A small CTC image transcriber, trained from scratch.
Model: 4.81M parameters, 64-pixel images, norm layernorm, activation swiglu, patch size [4, 4], layers 8.
Training: soap at rate 0.0029, batches of 128.
Data: 45211 training examples, 24.1 epochs.
Rows from block 5 of a small CTC image transcriber, named by matrix and row number. Rows with one number belong to one neuron. Each number is 500 + 40 x the weight over its row's rms, rounded and kept within 0 to 999. All counts start at 0. Numbers have three digits each.
After each neuron's rows are labels from the 100 images, of 14976, where the neuron reaches its largest size: "top examples" is what is common among them; "colour at peak" is the nearest of a few named colours to the mean colour under the peak. Only what is clearly more common there than usual is listed. The data: short English words printed on busy colour backdrops.
# gate: MLP gate (model.blocks.5.mlp.gate.weight, 768x192), inputs 0-63
# fc1: MLP up (model.blocks.5.mlp.fc1.weight, 768x192), inputs 0-63
# fc2: MLP down (model.blocks.5.mlp.fc2.weight, 192x768, transposed), outputs 0-63

gate.546:530435519546508531478488505413485495438496474543497499487568478544554512487501484467474462475472515542508561462498611425434510493513481520506435421473577509534493498583523512516473423551441462
fc1.546:464535490525464467495494527573508550474531543449451464519504515481485512551483526542535485572460552508498451527479378482493498522483499451539501534561519466474476529545461485521546546478505540
fc2.546:499473472545460506523515434461535428542535530462478473591549421468450482462492474463470521553500512452487445540489486542546554508542523456575440547574509520474471394500503529548505486477498493
top examples: the letter f; small letters; the letter t; the letter g
colour at peak: grey

gate.1:442408500477453494534481489512520479507489435458551519505440531495485521474493519560518484499529451541476495539504466496538548490504462517504516495511477510476493519575499532461486540493460465
fc1.1:473450539452473462520473554527560470489448561492516386547562595542536503478542449592493502515566462501500479492503453533442490505544487477529521455442401558506506582498535476517460503488459431
fc2.1:493514525488507525492458462576461504567543559510458500435407531497485505458535484545519546524470509508436486465498538487534533521486520520477479539552405514511495546490457398468490449537543518
top examples: small letters
colour at peak: grey

gate.504:510518491537529476477472552501538548524503468525550473537488499508468581475497480511500505425468533526475454485487476528578523492505393526539498511550571510523510539422484488524485515486578560
fc1.504:448464480523495445457506392547453457524465470463472535498543529577458423543460508516500466526509507464471540480510534490448501515477527504464478439497435427455471482581551575523492469393515577
fc2.504:534522509472520461482576512549488435515470524498402451513515515547530497538565493504447453456598472458487488510529515466493515505502457465527499491502469479481529467505542472510470461401414590
top examples: the letter i; the letter n; the letter p
colour at peak: grey

gate.497:514510554535445486527516506525497495519522558475498475494489554462512486507542549479457523539618381498505484470542500381483474492481469489477488541539518504556469433458502478427484492536564570
fc1.497:529465538586503477396534511522505517469460522491508496484463515532488509555472566496590547514541518470510500545483448495460440511534491450523431474478418527529465433544564524511483521440538551
fc2.497:502447485508561465534534494501514523473509466521546578469535478497481507473480533479486545505497516485564470469534468439492476545546451454558558536514500504491458512474489430457557469552524606
top examples: the letter d; the letter m
colour at peak: grey

gate.255:510556511540514426426468515502560541554434435472491486516496482453496521467517433458554517493500488481501451537491544522437451522490476553527492492552479495495526511501517493513494550525490522
fc1.255:526582511532528485472501532532464500508467434475561493491451445488527536511505508488528539544582532453508479470538506506526463554447505455510495466469574487484508491545463543525501538493547496
fc2.255:503544517531518422480501444506483521474482498457519487513494480531496549479498497544448493549489502427553549528499489610477435470502550520404512453494493499453499473549440480525487531478434473
top examples: the letter o; the letter b
colour at peak: grey

gate.378:506512503494507511427512530524595499513502496431421545499520481478424566466478592510533479505562505536499512462408504478519477499395551414574418515476559471591488524439490441509446499532469508
fc1.378:472462440543476513512520519457476421441474505511471487527493512533507470505505423486474467446416539530513497515560541490524559536528496552450541487506476513425532488508393498547562463546491492
fc2.378:502457501448453443462549451508407522472480527453518464458460523512552510489513432449472471531395527532494474447483455514505445561493412533452456485519568565461455513485466495469494514499509472
top examples: the letter e
colour at peak: grey

gate.515:485501433543557512445459452434468610528462505533427505413518451400454479489469480428465449464526459521538511458470541451528533445507536501506525519485480507465492532447472534476486501547477518
fc1.515:504494557449458477483500576520484443465531455427562490595447529556494472442519504575513559536499594442500456550477487508482507548495474523458492471538557519507503464519499489511476460474515488
fc2.515:528538468514404504443509434547513483494558519514495480527556512553448468474536527519403499499488477466485451462485476584463492513482482468516494428474465521470517497548506501545578505502470502
top examples: the letter a; italic; first letter capital; the letter l
colour at peak: grey

gate.487:570509503468579549474551529482522573533529486509527546584517456436519439500529539510452485485626451463501531449555522491434596476463507519438455519478508464569467530473489454543508518518510510
fc1.487:538480550546460515449438519542484416506563486485474488552463537506504504506565527504451554544490546513516450464484577483514573404470490501518537536509516569539535556518472535531555534486573491
fc2.487:457465475559466568444489530536429424507487484488571535521412489506527478513547525492491492497496595456511498416536432501529486485534431488474477461487489479466468474522448468452528476483495498
top examples: capitals; the letter m
colour at peak: grey

gate.560:514530468500499497586476536467505541510474494538473558505562498467453508528497453464544565572467524522467527488536509488511472461439521538573470558552576482516467470491517467540484524485479427
fc1.560:554521475512542533476447530507511503550511534489531564522514468517433493550491463449502525516411529532547462522497441533490489511505458516506567492475509555428465457515412513498498487488484505
fc2.560:518461543468523548485498533560561465595504522496486502474495373507446481547492526555509512573475546598441465484490476492490483503523495465520566446482500503490529493418466495525508474496486500
top examples: the letter o; the letter b
colour at peak: grey

gate.552:487566464490576509505563481591531539520484511458513461494502481535509439527526524491568512491498482464476517517557508453475462467503515521516529493456497514487504510480518482493468522527532508
fc1.552:515531466464585484497500539569491499458530462493503500510527515477562493499559480455561518454601503511520520537534488470557462415512466490523467560502578525481459533466530476472534496465478514
fc2.552:458484500478453508491560500531447540500519441473541489485508518515514524565527609610562507558589433537489530497529481441499518455471567470476538507513503519483556471518539531496518454559431517
top examples: small letters; the letter y; the letter g
colour at peak: grey

gate.184:558484499546473565522537502448468458522532539440504469605533507468442465471475483473530555500488463437517531502512454486507545478406543571544551510569534533478418478510551449537520544517553506
fc1.184:508470595534524493492491512547474524475549521446528584462521413517444476497512464570528502498545470551492466464498500519521515506472420513471480552438528456529459507531499523493484544533432422
fc2.184:468507555509529502549521610443448501504436500489470418485600478528533481522544503606532511458448517528453571488443516485573512481523457440489525383457508505554470469479511481492449511459522461
top examples: small letters; the letter d; the letter y; the letter u
colour at peak: grey

gate.359:564518498517500463454471508527528488447518488483528522486443466503467487469520537470477562560520484535551537461581391488495560459557478477478535484481466484490437540476497530516475373494522524
fc1.359:451467523512523525525521474449508442563437498468566422506504439520429508491549444520527528447484484430418484541531479478564438473465531482475504490505564516519462557486460474467478488516532518
fc2.359:475498491535441570411558515508507513486503595524517547438506488537465465573543557536469485493459462433539544458540503476510499526523415518477511487548497566527454516436502478522466568530517521
top examples: the letter b; the letter y
colour at peak: grey

gate.405:458476536530526511545469512539484473490473492526512504500478593485476467563450543471486606438456530534522455493444461502514499447522588454473461499475492545542462468496507493533474491519534524
fc1.405:479485587491436524447450525557493453492543517481411448505515494364451501520506523500460531502524562532472443335481512489513521516545498508448501485563476492498456504477524454469545458480455453
fc2.405:563491561495525405465519484565502451496540478532518507519489507504575515475577573519475501501529495484470552443528472511429506482462529508489505477504421563538530491528509437573499478452464495
top examples: capitals; the letter e; the letter d; the letter b
colour at peak: grey

gate.390:509514495546530473514491479517512549451500514508551539556414479420464499467513496505446556528589471458499482528547545422541461485557626528492511500492570595542483471452534496486520459507571529
fc1.390:488519498450508516444482539495489481481466516455472471604482457503460535519593521491480523522549413556545488445471438502459584474467562467472463475495483492466510503549523493503500557409445494
fc2.390:450504493489479547427510530549507542464460468538521491504456507492564453485500534448433457455599541414529520478539462461472526522417454478530578509568505553535476518494487535507516475469517557
top examples: capitals; the letter e; the letter b
colour at peak: grey

gate.325:459467469476482476472463463532453509386432504489501500499528495500506480473443481476481546500504452523454525510491544487477501446466427496436502490547626558509432490451483460425498437436501469
fc1.325:481486420500488476474471477488520496558536452486477492456427444507530446554551489474495457552534483483477507617438486497504531517488499524498403567532501505524532521515532522534533466562563507
fc2.325:529535444499499509511485519478556487481519488515482405537431520448501482497463547486560458545505515555504525549462584551441512455532429455529473529530522539519594461492536367499534534488489495
top examples: the letter t
colour at peak: grey

gate.46:550519490495492504501517462485507494491458478447530501486522567548498450430526522454522511507467425504404481462571486416523498459519500519427492497438441504473525506452514453531521449484459439
fc1.46:481501488458496526460495529490470487538490516525469453507469496502530502551539547528497541424459474503414491505532541590520532455497510478467514532486411536538589491426472485507545493451478466
fc2.46:466525497453435489523488499465554493451586485476492483541452499571442469485533450539459489496453526521532470459484513565443440516492551470511469459508518455501509506462559462473512539420519451
top examples: small letters; the letter h; the letter s
colour at peak: grey

gate.202:524482525504501490514508494462490472465497496513497456526472504504487472476534467507473559531444480505458571542505492464502534477517517555468568531440442492495490549465425494430498473488429507
fc1.202:440526536517465486529417439460473503487472448498494534470507478537487439500519460518448530497512549514482500544494534490453525611531539494494616559444512530454529506437470504534523482412509439
fc2.202:502495477515543573459573517489542507428438487456466516541476470511506448504532459476456503460487560575464487485472402387517515551523499600549472445462478520442598501527494475503579479467485549
top examples: the letter b
colour at peak: grey

gate.566:434446491358481518470488510576478461497523508491435490469490512526476520488485452547486585464497431463461495511448540560443510543516501488402480608572491447523482552534527478577476480498536501
fc1.566:496521506545470500491490523565553487467548513461599491405501529514470488518484517430462500571429531530506532468517487499506515462525467495574485514471530510538493411502474497470494476612477448
fc2.566:551555545499446498541490578494508480536528522430517494473544492482476435420553473562454431473529505565590493486516569502483426476497492426530507476498495515505431537545538533513492464505482500
top examples: the letter a; capitals
colour at peak: grey

gate.143:523503480453494488518514533533503503495502512454457426515534484494505500503540456478445564475461446464501506487589480496525438559485516461491479485509539588532440469510543495581552556484529459
fc1.143:466527485498499566481498499461515472505562535490543520526509511503521542511555449487510504533566470491505508471565517441533532539504502457442515470435500521509511498510454501506518524456542572
fc2.143:507528525483410432479460474488524472485482516446495490472553487484484500524495521532509512506501517498527522491469491536500387385461453472496405525481536478502454504479511461514558442484492443
top examples: small letters; the letter b; the letter h
colour at peak: grey

gate.513:536528546454460466489546459566519573465441555461508483470453534486457506463503456529524519463525560463460479468474426488545487434514446443503515517509496527505416505425492489474543577467482516
fc1.513:567528484458503509529451514486444438498467472465462494510502565526539476513498507577566537442529483554464541488494517548432475525532498550472469541457520512468508486481440530567441380515497505
fc2.513:473506497503499520564487539493529485473494480512437428513518556534514490440531565505457545477496465452589525553530472542509383529522510482548507583497457551515454453525484443491485480466555497
top examples: the letter d
colour at peak: grey

gate.368:516537483523475517534529471428454520531473461533494613518530538527513565499464504471585460513538515517466437519386488481465468493519427502555468519506478470427453498534538494504481498498404472
fc1.368:535459528569536494473426461478488522480480533445559511466485530496526483419490551457485529478496503495543500469547545508491502434516488525486493503515498459493508586517493660516554479498496509
fc2.368:413540486554504509483511452381483500532431556536538494506550514433513528565503494466491490447508479497488468527538441502479507582473492445474485458481509435496430483571487555542529549510572458
top examples: capitals; the letter f
colour at peak: grey

gate.525:492516464535498472488496460525498448445525454473488539548453491520508494494515591465491508468536536465519464465501594563497499591506488509476508537464529559546489484498479464576528441524521492
fc1.525:463442541465516444459462527533478510523491573485534551484497551432528510462511538464514527424550516575490428490444465582511518533505439498497505504415521473514485494515464504566543476524450490
fc2.525:529526474541469456499536532517543420495444487488493465507494477541550482506551510499496435569503466497542517516572522481462578455548559522467501519536586492528459518514506580461478451535516547
top examples: the letter i; monospaced
colour at peak: grey

gate.12:500533513480448420508519488582492505481541550482488568478390450389539470440543516432519451533511522426514456391421494540454528498487461492455515527458504467512530414484560563511495563529467461
fc1.12:528610473480542470539504483510514505478419485436550495494590477465538565505499474462555511448517440435550497559590463451434543431464536503520517488550455547507500523536528499537464526517428537
fc2.12:512500465497550528484462503517516504530531566573490564524513507491539487476479455473482537515515488584392496533514548476453508537562505499541471459482468507479489564481549471521547544463559440
top examples: the letter o
colour at peak: grey

gate.675:523518517570526510482510537451556573597485461488493499526481496560516541491545559492542499505524524536575516512437574514489539517518544508496440462525543481466531470501541480495441517568450469
fc1.675:481553518566522497449466468501478482480415457515501478496480514538573415525500494526504498527500487459524532479450506426529490589523380563475544549460519493462518568491501540510437472527525534
fc2.675:572524510554504427497531468447509552475532578513496492485540562496484526485415637582457525534457540519501539535441573419504509512505509535517444536541513463420433569576487553512510529523486445
top examples: the letter e
colour at peak: grey

gate.275:591501474503445559550510477557461501491598550534522507487491526510457520576460495514537540555445507568454494518473471475539489524552525545440485573498521529536503467528477504449505458457496541
fc1.275:493558441515563441547558488566581561473467504532466534517476504507465438553582560466493486497548468512490448521564506512503569477472563496500504506475521520585475456512561487526504455472431482
fc2.275:507489540549437523500545457512533479510514537533467466591523479524513433434468522518486423458424499549525434467504437443490505548550479531438466522483583477553532486580452503502521506514490527
top examples: the letter d
colour at peak: grey

gate.663:449585447486522483508416449473456440439584458542563454476483550502529470416513516630481458520553457526538545549526521424518450436525596467527536512427512493484538608481471408505489469452514495
fc1.663:479503499540484538548453503540485451523460462475561370508531474459516462444477573474504504507502426487468392529524519498454469498511497535489503541527552548474552519401496468543508453508552489
fc2.663:542504497555521528472600479509533526498552549548515544491484440571524511494581496474459479439539529470422509528470426398566502529498477527612452501548513570471535547530516474454527468478510498
top examples: the letter b
colour at peak: grey

gate.391:581511521515467443462497511545528522477516549549442447503495514457507466521479593479529446484494460484468449470492521432478460433482499522492483501490438494540498594421460489580522485485444479
fc1.391:554519474470517463568550534532527545537537526521458516492491521504546486427493554476475494455499562482542486511453510544511515490455484501459489569522536513508446500440473460463586492601499503
fc2.391:512498476535556459440573626520521494484475529522458555474530538416476494528546520498565538514582475471494504489508534503476556452509494522561519411509521495457512510508489507467659525553471513
top examples: the letter d; small letters
colour at peak: grey

gate.102:444508518546478471520531515456447485510501493453506554422540444500498500511502463567495520566563485500486487527552465489471554492457488470454501443479486539458436584523489527506524468517468431
fc1.102:473473559453516447535528502528421504531536530458546506394494423556546446543507496532541449478482562498499504493429528491476480479540554549468530507460543513468500516490453478483521476428515412
fc2.102:463561529472518501513515517516520520485499482487585527507551523476488469499523544441490500529492518586534498459492478529494555556471461552522527529488540544441596482459516493518570424501509540
top examples: the letter b; serif
colour at peak: grey

gate.30:555505478386474496459502493490527512492514526480504500570488510513478431549462501489426492465522534498550533457466495453455536583492416474481494489545554550459561492464554544557529509524443475
fc1.30:591520461481460453494523466580496516568478439535427514475555444466535538517536563463506510494486475442425478512513469459485519450473579512547442432467517486479518472480525513408522453547536503
fc2.30:473489524475530514521528473538525455528481550543453440442552498504508481476541520533476469447488528517482446460487539455557526431551500543615530404527432530452588572479561493470450506540440567
top examples: the letter o
colour at peak: grey

gate.332:473445502512459469481522584440511464493528544481463417452472477521484528570545503514507441453420512373487516558534479421528496520547479483507494535531531456523494487535548508535485521458444515
fc1.332:498527527454535537479489434460461458528497539469502424489476464453467574590479529460532482436421465549477489525543534473428457524515506563441507518492477541584463479487485514474445472463457485
fc2.332:532490455566539553448471443490467512517499498449466459604485411477525595493514565471518448542422500494428470526511506563405443495453534447455480559555478497517451465470525535590472481464522589
top examples: the letter e; the letter s
colour at peak: grey

gate.700:503485513484434495422518450515515465542556475432490546489409501521449474472523498537469500540502508468513569463476572514560459538479485481533542577480553532503466509515515443567431561443454491
fc1.700:516531476482519517534534534562465467507559507449470463487484464462466557475538540513545465489444516606531517513439474535518516557484391576425483498570561467469464545460556519446511463439417441
fc2.700:487509547524533492482544486493468588509455461514519465482411462460484551494560536461558483541495532532516451531550466550581406463472513556510451558539606499525507466506512477472491463450439516
top examples: capitals; the letter n; the letter i; the letter d
colour at peak: grey

gate.654:558457499542547518475541514490492507509515545494505511478496521452526557455478493524572486435421590447505447511503465577507450464373465481519497448479520493450441484448528530455484467506500525
fc1.654:485546527492484443542483543463427470469509468496487480586565476505458442516505505450413502554512559504560472442505535573456462593473518518512464474493467571503548518468506502459477416497550485
fc2.654:541487554532438559498555484492501541500501509489507419508568496465493465472472595537473449560561510457506550459520470555502368510416501516544544509495466524574494449468448514495497482502576488
top examples: the letter o; the letter k; the letter c
colour at peak: grey

gate.542:501456587451521486515430516513460477476591497550512482459509470510552499466520443431523483456497533494539504518474518511484496436447519466473501514488553539527416427511556535494452576425505475
fc1.542:498503499551487460569505440535471422584475441571550547565493498474561562539458520545505542550547521535500463464521500550446491524395429544569412485509497517485488453567560531476484498556448563
fc2.542:437447497411519505537463510511468510430559444531513480555487492501515468489489479445500495510559494545486459479507433428460448465512563495509455513603403483502470494559589455502459427538506495
top examples: the letter e
colour at peak: grey

gate.577:530539524521489576557489490547522568548400469547531544491535530504491517544495473461499520566428517568417475526453550578487545468443521506507550492489545481489499452468527483482430485522546448
fc1.577:410545573478534484508485562524491589557460534539446466453448513522457497484480435514488513505441506471533514509510462491439466483541478544508555504483501530474515475540495500556569514537476473
fc2.577:490476517522598518422479565570456548529466457521468478491485455472440521520522522494517486479469440555510486448543533515560438476534488497503449485542504467500488467450476502485525539530480449
top examples: the letter o; first letter capital; the letter t; the letter b
colour at peak: grey

gate.736:498433591520520506486492502498507489484482498407477460496457455528567525395510558534498542473497482519498515485449595525520492577534496519552527433518512548511582527466483484440442541537520497
fc1.736:588477581535597508521493553436482590556544509471495525492517455487499491458516498470509601514506472505473470517426491485480524514538454568558518532444472500442504491481443441487498429541520543
fc2.736:524512440537466513473519499449451545476475466452551577552529547490460497496569521475513546535461525497514452486391518493485516456497570498488495550543530473466491497543494547469531516496514422
top examples: the letter b; the letter y
colour at peak: grey

gate.103:519437467502494473566483454518497473557429470493449458436572450497428531502530487504508542520528481495461561549501512457444516518528532481493542521504521524484556463484517494425466467467500457
fc1.103:447503516464490506484485534512515459475521520477560523560482499484520433525520542519463524480480444603442446508494499497536491519521558507460495531463469565490425501494440501553540502534470460
fc2.103:585546563484448581477497498534578509481412480521491469491492482495501536511514521442524498464513495550508401475521462443548549467535419533486525489469531495507481533527486467584506504528439558
top examples: the letter b
colour at peak: grey

gate.223:475530547421492468490473581444495541497449560466517521571494527508579525490551516527510467482478511499484480582523460523556551499507518535475548440511592579467499538453494522475452506501537513
fc1.223:501560510465528484569545540471549573444527473467502540630471510544548560432494483477503507471481470520531538512519488515529511506495552504445586532555547572491535544368400509478439526506545441
fc2.223:478479509479417457502525509534461567437519457494520514539452480493533513445537551518488483536429479481494488516526533527420440511518534562446547492536503509529503561500469496498507473520477513
top examples: the letter i; small letters
colour at peak: grey

gate.73:477542490580520535529513486449540523507540451472517435477477476511534596480467552536481485451555562522513466450491519489465517552438443484493506481505570514446451521484461545496437528532477474
fc1.73:538451497514497525488474523484480510432497452569507447492471548481468538524560462496507443397437442516447476529438507495527417477502471485589487456497437444449497513511517469534513559594499464
fc2.73:598545478486515517534523545468485507507457540547468514510506510502514545506490467479515496494461506518442554530408535484524489528512503496489456450520419450469588507527505467554446517450531534
top examples: the letter f
colour at peak: grey

gate.356:451507472514494491487499475509564442516510561579458488544495466511497519481482549524550596502529491555459508416504481515494503473534503472549487510511480534445497542495516577485499437498458496
fc1.356:497478476469431495515524520538478468525527491481527505524552524487464552537458475533551512488467525411508474495493521450446529502535473464456496458496564526461522448522571438416482475505514496
fc2.356:511515447532498494426414533543504485559474426496524471547530562519475566478484478546507550488442548574525479466481545566548535426486558455540511478478518468488480492525516538480474460486425504
top examples: the letter m
colour at peak: grey

gate.321:519497432568491524423525535427495488487512470547494561450518536447518494531497521425559493491537489452465473519468499443475495511479455545461509562507488471467516536467509472497531484478438506
fc1.321:484461556490490546548507471537482540528553491442482509501545442486554524400456507441472528445488531483519430493473500489436480511481476553478499507512478516491444524507512451580481441460463533
fc2.321:580517516474511535491521464569583510504486530501487402520451606494419472474524490498465471504443460540461481442500497460504536501456398452516475506566521573491511550501516520454530511460480458
top examples: the letter m; capitals
colour at peak: grey

gate.418:472446491423540520498510595456527508446438479481515480476472554446445450455456569489530527468474493476533450495544456499519495606533548504521572475491435563496516449547499490501505513610492485
fc1.418:515600493551479502498515541484470555518534527505447518525535505523514524511579446514478488506458550487499451489490531519478423571495472463516479482503568446559462483521488485452550478478521489
fc2.418:451517523459478489484548476536468567508435518484480440510460423505551502521529514559453504535479493445461519482538495548487435489527500455482519416487514465492517543529548498444489484458532526
top examples: the letter m; the letter e; the letter n; the letter l
colour at peak: grey

gate.26:481471465467482460568499506498534473497460528545535501570522454476477560519508502543505493508466450527471468521493471493442517511497531491451469559533547535497448481536502538468459515530508528
fc1.26:488536479476477444440452499501493466519445481509524466506479521398407522476487537461545495450516451515543586495517474487380464577559520552451519475449593540490545526565481493568512432575501474
fc2.26:499503465524523480468463526520576459535467493461573562495454555459557568539534506468515526532575423478537514520472468530462519563497513462418503490480523484485491474474511552403462537526480522
top examples: the letter o
colour at peak: grey

gate.653:566462484491508484441497513538440521480468524496440464548479583491545535490517528530515534590509498486509378488524486468524427457473437536488511511530481454529440471471524523581512476499517548
fc1.653:510414518530557511431532538580458504446452525485442430511535524474522508514434553497485547493499521490472401518517523523494460502442429520496488494519532407490414493502496498540474429549512527
fc2.653:520439532505450476485525539511563518424480461557451483489478529454427473486538557525481531491541474502540451506498442432497495487462519465536529453532495557492464472565474422449494470556498566
top examples: the letter m; the letter r; the letter u
colour at peak: grey

gate.649:491444501549457478512490540464561482513587483516532518462481546462428527540499467464513468484516534516527484519471472563518537527601402545460549483518532492593477445532550496471431523492477495
fc1.649:515533527528510453525450472533456488522500551480511538503512546493454460446525493446526465520578498480551458445541448483456514476479429507506588471573495526529468542524473463560611497447511553
fc2.649:545503508480412542525461478508514486464475531507502518582551567516574466458473473537497493488490457519569515471528451420492519540538559460431597511539465488416465536483553504505495526528621556
top examples: the letter m
colour at peak: grey

gate.309:491510505502570486476527435457390531546485433519484508529494480491505474388525507533508518507538456553588455511551553544427484512488467497476471496516565554529509550502466504532522508553493510
fc1.309:576490540504515449474508552423481519443526548472498484472468532483514519517478519470470500510433526545472480543449507470496495495514496546473478494481422515467496482457494542429422429459526471
fc2.309:609517486532506469480511438548478494427526475475559429467554544466523551450443538451517555506516523552528545515509435484552494505475551503504475493457560499391490457638514519500518491536514465
top examples: capitals; the letter n
colour at peak: grey

gate.171:533431512486563456522463438438438474513446474521525522455464460448577521459519457507530455505485522557409474506567526482488553475423542565451489471481475497545498518510487531500454496599515423
fc1.171:503546441428442456500518578488530577495450469534536588523456525457454543533464526501491478503475459474489453492486441571475559532587451559572583469589487499494506471458529475494547537533477538
fc2.171:490467479517480478505513482539491417503610541505478462560478485491413496490523537506449482501466497455509534488487557482462611580475490461540457526535535460524420508418468458579503558510491505
top examples: small letters; the letter n; the letter m
colour at peak: grey

gate.464:439545475512587491504521468546451527574461467485480519553505548508489479426490484557521520469604518536549572477558515523514465513540493478504471491574487535504460570509507497493465539495456507
fc1.464:454505498457434532544524523425465575528534476484494494508587493562514514554528511488544524510511435495548491555467470536466488477509449508488550536447496494497425484536470435611452511499492510
fc2.464:417549556449484452532450529502496516508563537493527555517518532544505508499476495566531504491502510507523469454531483487483483459556476529519476535491495484510489546535484513454422589494410421
top examples: the letter e
colour at peak: grey

gate.415:400471539497536523568485437553521453473458508479533480578468535464496558497466539535485526506495510518469445507493454542538480571532498463505467524535492523481479518491470484474496381502529581
fc1.415:427497547488518507437473540521501487412491494499488482451493539460418489464473537566501504557508470462484522518539384527445439504554507499478474538468518531465465549471542478522519499478514478
fc2.415:518508504508509531478470538517436529429525465550530469467451554521468491601560437568436492480488511592547530517534507497448455471491535536476523495492513511507516476509560462497456528519516547
top examples: the letter b
colour at peak: grey